python train.py --arch="preact_resnet" --model="image classifier" --dataset="drawings of small networks of dots and links" --train_examples=195000 --image_size=24 --crop_scale_min=1 --horizontal_flip=true --translate=0.12 --targets=["dots"] --num_classes=5 --norm="batchnorm" --activation="relu" --depths=[2, 2, 4, 2] --kernel_size=3 --stem="deep" --avg_pool_shortcut=false --widths=[64, 112, 192, 336] --label_smoothing=0.05 --loss="binary_cross_entropy" --init="orthogonal" --residual_init="none" --optimizer="soap" --beta2=0.99 --lr=0.0044 --beta1=0.95 --shampoo_beta=0.95 --eps=1e-08 --precondition_frequency=32 --max_precond_dim=1024 --merge_dims=false --one_sided=false --adamw_lr_other_params=0.0014 --magnitude_pruning=0.3 --steps=10000 --batch_size=128 --epochs=6.6 --lr_schedule="wsd_sqrt" --decay_fraction=0.4 --final_lr_fraction=0 --warmup_steps=1000 --weight_decay=0.03 --adamw_weight_decay_other_params=0.01
Rows from block 3 of a small image classifier, named by matrix and row number. Rows with one number belong to one channel. Each number is 128 + 32 x the weight over its row's rms, rounded and kept within 0 to 255. All counts start at 0. Numbers have three digits each.
After each channel's rows are labels from the 100 images, of 14976, where the channel reaches its highest value: "responds to" is what is common among them. Only what is clearly more common there than usual is listed. The data: drawings of small networks of dots and links. In brackets: how many of the 100.
# convs0: first 3x3 conv (model.blocks.3.convs.0.weight, 112x112x3x3, each kernel summed), inputs 0-37
# convs1: second 3x3 conv (model.blocks.3.convs.1.weight, 112x112x3x3, transposed, each kernel summed), outputs 0-37

convs0.73:177140120130080074154126037107095182094148106095076122130096117121143083135161125090124133135169089080089144175127
convs1.73:212113138120098081146119120098097150101139117078184067115120135107158164160171126138174090149078175117160088094118
responds to: teal dots (25)

convs0.79:058127108135137111090129084174119147148116106109068089093095087115129122140105179090232111056163117102126168121189
convs1.79:165109145172162123104129138085109092066088118136176146070095033083158094101158069181082157129083081118141066142120
responds to: green dots (26)

convs0.93:040155143149182155091137084163109064112112133075103156089138103120135079141171147078223123133129173171100135125152
convs1.93:215086159126076155133151122124146150142139104146132104153088140146099109098196110123126138113114120134116105131108
responds to: green dots (26)

convs0.45:111157097056136133129124142084175160022094199176081146091145114132099145119160153196165128107117100160143076110103
convs1.45:150107089122131096164112052083127096166133103139162109158157145132147097097158119136113107197083068132088081150139
responds to: green dots (29)

convs0.38:133095135153134136182127110118121136092136123194166090124121178119085097110158106105122129137144123124138144098089
convs1.38:081109111079110114108053139171117128054096188107105144100117120118172151156153136092085079083095144128111145121132
responds to: nine dots (45)

convs0.6:159128142092148135092139133159159092065171095147105096111086175121189102141128089169199127173090130112109126118132
convs1.6:147127157124142121090111096119133095096111168130215142113133149104149123118122091131116107081093100111163137136124
responds to: green dots (26)

convs0.3:168121121154105142072135104187176101165171136133154133148172150083104116136112123102146099134120104081078127115134
convs1.3:129162121101141141154127119080153080098136096092121147119072111087122094127157116216166141090152123120194152105121
responds to: green dots (32)

convs0.67:076132110109115151109115090180131155130161162174156106124114150080176125063116124120122152101139109077083078144102
convs1.67:140043102131124136111118102187109116117107122090138102118108127111141155174120077119134125129100111112209107136142
responds to: yellow dots (30)

convs0.74:144135129114181183131105171178102095096149086106117138099117118151167134173136141147110106133093142132110119122087
convs1.74:119092135141053104059118103160094190098142134140114109105139123135086115102097062091091153148151112087141112118070
responds to: green dots (30); complete (29)

convs0.2:119151142188122113143126109106067176150083121100090080113110125125179160117075191124117080118130107150119077136168
convs1.2:148159105081112132194136143108133055112101154086127167130188139134089100078160093195148153134124158208110158134119
responds to: laid out on a circle (79); nine dots (55); blue dots (25)

convs0.59:143198147203118150101155062140136096163112109093116153139088115058149132137133177115141160027107142153118111112120
convs1.59:143077115094132118072165139090114106122113124124175116105089164132160145139140130116075137173118052113114135134150
responds to: nine dots (43); green dots (31)

convs0.34:097118123134050089140109136124061105096133145072132085108092211087153158119106075122129113168148148075177087148161
convs1.34:173139118157106162162128150162158140104133138147181112115173110124118134117079120092137120123095138113167139136104
responds to: five dots (37)

convs0.105:088115157125103114058176122146134156094188180152153157117109145090077121123131160101143117161188172188112172122106
convs1.105:110101133154104083077139068119105129128198128102168122126107120112162109177111159179147122153168129107130108120158
responds to: green dots (27)

convs0.99:201163105179150106149162123190170117142098138158132159111161143110127140125107105137158177129064114088170108088084
convs1.99:071173122108151141113184138108070123089119163140132108153119181108078168103124123119149126118124117086115132144143
responds to: five dots (48); green dots (35); complete (33)

convs0.53:172138098151079102151175127117102142175139099159058102119139073054134086132204148084061134119127080099160100112090
convs1.53:155136139119114127201118101105084133116117100076159108114100125178081088142102138082141118100119133084122177092141
responds to: complete (28); wheel (26)

convs0.28:110099103085133184156137153141093119094038108095137106119122126134111107137119111125179125142116109137169120113102
convs1.28:155071118143157127106062166094093097108126154096196176136129096123118138179087106175073119098136103117190083103087
responds to: nine dots (42)

convs0.58:123106110127136102140094088149096131090124129205125100102149130049131169081117097155152195159112122091084132100140
convs1.58:137127119075062099140099055117108124057079133105115071103091130100178104120147108122099119078134131140107133163155
responds to: nine dots (38)

convs0.26:161139120149074120192074112156118134150123089098069089110103140143162119062150139085106108137127081130109143172155
convs1.26:129134134089119158208087155162175095127126122107136150184163082145061135104120160147152128158120149144156136121125
responds to: nine dots (40)

convs0.68:183108115132156123164142111061081148122126137151140101117087100088136072040183137133131116131094111081141105218109
convs1.68:184147130123148097103105153162152139164111166157122164126138084111100192151140142099089076160110097145135142064109
responds to: nine dots (52); complete (29); wheel (26)

convs0.33:118131141148087151173123111207060165167126092128046103143119075129135165123121157155107094078160162131111112128163
convs1.33:127135086057115118144103174205164065134098146088137097150144155143076096097131125183079119094152110161130147148118
responds to: green dots (30); purple dots (28)

convs0.86:080131117161140090154119087117150183111164145137113100061069121081101105096148114133140182106128093090120085209105
convs1.86:131172153141169167058142150126201083129168109122145157138172128169137145156165138140148082122158203125104095146145
responds to: nine dots (39)

convs0.14:165125101162074095187159073143118147128093127067119095199118139126091088118125139130057156086100120154083125146135
convs1.14:150118118174139097122183124130153141074160044133161110136164127162076135135162129156142096179092089099093177110132
responds to: nine dots (39)

convs0.12:094130106200125145143164065158081176159130106123064114092126088152117185105145137062162173108098080085125122153140
convs1.12:120142128069131140119129209185163058105064167119165147162095141131112102121107142176084110115148138169141131093090
responds to: nine dots (38)

convs0.39:116176112135139158121105124128066131122062140099142118135112175104185101061137161070103105123135097165193086130123
convs1.39:111067103147153126124093108088112108159184094097093080117132061126117118143112166129120190125142124092144174145072
responds to: green dots (28)

convs0.51:131142141117122113116160147145143165115121114185125144135161048132048121080107149106143144100135121109178051100110
convs1.51:118082146129091126135107106150105133160107122105121167076102152148197109138241151115114133145132114152144199153101
responds to: green dots (30)

convs0.76:133112107147154077207104143136133193168145138090085129128149148138142113162084132093155066052089138059136089138146
convs1.76:169119151142073158101191164242130114133135095100162134123132119180175088144150159165117147157120125124131157128093
responds to: nine dots (37); blue dots (26)

convs0.89:113122121138110118165162100104088131195103113086108073119106149088088168140155147113104123139085085086093131168118
convs1.89:104157115120079124169167142092145100097122089101130100175137095173136137132148137085147140123164136129089065127158
responds to: nine dots (42); complete (35)

convs0.94:126098111137115127119136103132064108143162078119084095121117139100112115097127136092109126103142106165089136185107
convs1.94:108132125131084157151121115063171146115092118138133108130143115142105060134199131136158132098100212095160118092101
responds to: yellow dots (29)

convs0.42:144096127123099109134176138159099111131150099140103094154102126040126081155152069062042126124162108096110114088189
convs1.42:149093090101094137204114102116115109158089181102115187115108122114094092104183193233149087046101156133104119114122
responds to: green dots (37)

convs0.82:138138184152168200147101072101094173169105126072110088158109164102153113109107170065163110141124150126194150156131
convs1.82:159120136088119141142108145138158123149151136137131177152157067207118158106122085181090111150136138179157113129093
responds to: green dots (26)

convs0.36:074150122103143133096151107099123144157112083126100114164106118141115150039135149152060109084112146129088140191103
convs1.36:057149123184172081075140147026072125174145135114143132132138147119104169132139159071146095154133112107098116155095
responds to: laid out on a circle (100); eight dots (73); ladder (71)

convs0.110:148128158106099197119121123219112155110133108148119107167107150189134137159140106112161152173128166223069082148157
convs1.110:169120107151102097120126072064129139156165104137123169117130152126097120103118157185115102160099145006162103085086
responds to: green dots (31)

convs0.41:137162189154160100062138120074182092124183174144178127177107137090074132133093098133173123166160138094150141099127
convs1.41:165134109167110157133129133254119140168134124066146165095120134135128109102154138163147167099082119141104102168134
responds to: green dots (40); teal dots (25)

convs0.18:094128149092115147109084103097100150193160110157162135130085197150148106117102154082178142124135083127146108189132
convs1.18:113093089197138083127096149083243089135096180103107096147130066093118156128110118055092147134132136114140137091119
responds to: green dots (32)

convs0.88:122073150120063173126156115151146134104161138103155124091130113079134079125179175137127118132133157122056124198022
convs1.88:172126137114120065177137142102130123149110185122137141137133073140103166148095087118139148096163090134116118076145
responds to: nine dots (37)

convs0.56:065117098104115152149126165185153141087105119164122175139099084091098157142124096141117129180139166153157148130140
convs1.56:105121143061089165090133158076076094136136159098102167135165183142109092088140161154158150160136110112091094099105
responds to: green dots (34)

convs0.100:087122138115199167063106195125119048125110138170089119143149131127079137171116133153178167127116143185106134139143
convs1.100:158135146181100060036138052106097105128152146094091074138079137179135158132109147184135111112142113135104113089142
responds to: green dots (25)

convs0.109:103104133165068138193108145175094134126162083170113127094118070137132110149134131139095102120101109107174083136124
convs1.109:113125113047132185140063124192118159129099130108220048101140092110154154128091159128099090126078120137128094082125
responds to: green dots (28)

convs0.4:108156124108132129182134063110136172109086155120064150165091154178128118130142179074116194187158104174162177101155
convs1.4:169102150150162121134140138136113138158122129158151127113135103103199136179155135154150076116134098078070087184117
responds to: five dots (39)

convs0.97:134116151130165179090088106109126165125161106160208131149114165079115192094086110119163160151173108127143129081121
convs1.97:101084152086079078128028147110098127104076172151134126101101085101126119132147097145066116037112116154106145151123
responds to: green dots (27)

convs0.103:172116117173083112133138131156137134181065074125106097152087100116217157108133105104092100118175153119131084164096
convs1.103:098151138138116103170092126142124128126097125116183147120150057142144125098083094169105101129098163160109127081155
responds to: nine dots (39); wheel (28)

convs0.7:174087092212119162196109121157119119129114176189116078107108064133176166140140175164162131085103195119092087166069
convs1.7:098125136118133136124092130025122099118108196095098142091111141113112161134083076104116173122146120137124159094128
responds to: nine dots (44)

convs0.31:189126149132119062142169049074145153144138154105161120117107149056140109110205102119128127138077135103151150110164
convs1.31:181133118117132082169141159116107127164131050127126145177122105114107134143072104177160079206092100085201090107128
responds to: nine dots (37); green dots (34)

convs0.24:094094124124139146092148137072160087143144135184228125108130114105126148132121119160151100127136051111185085112159
convs1.24:242127050140132098120132066124099092102167088070112140101095090165128115157124113130076134138082081105099133134089
responds to: green dots (49); teal dots (25)

convs0.72:129078185190149018128116151128140118115118094137076096122099133117090146105160146112126093146163124113110096131121
convs1.72:098092109150173115206094105092093185153168086133102129113156100105155129172188136066137144169129083115049135125123
responds to: laid out on a circle (89); eight dots (64); ladder (48); dot colour: purple (28)

convs0.20:141138096124096114103158090097162111138117140141132208109100106118114103111130145117219127147090124073141085093214
convs1.20:102115138181068082119106140105107154152113148095104093166148195132183135137166109112078139146110111115151184099078
responds to: green dots (28)

convs0.1:104144165214172142078094176147144169141140110162064114107152097136156124120152179082077134121183117191145127173116
convs1.1:161124146072130095142161122143098124100161126112162128097205143113133125099143057110157075098126195043166124107161
responds to: nine dots (37); green dots (33); teal dots (26)

convs0.81:122121171135192121161135111180104087141102118172129137147162135117144122156155137179160127156205155126098123119043
convs1.81:080119127160057083127112112090072128087148148124178137096157121160134118117096106106103125114083099098109154132146
responds to: nine dots (40)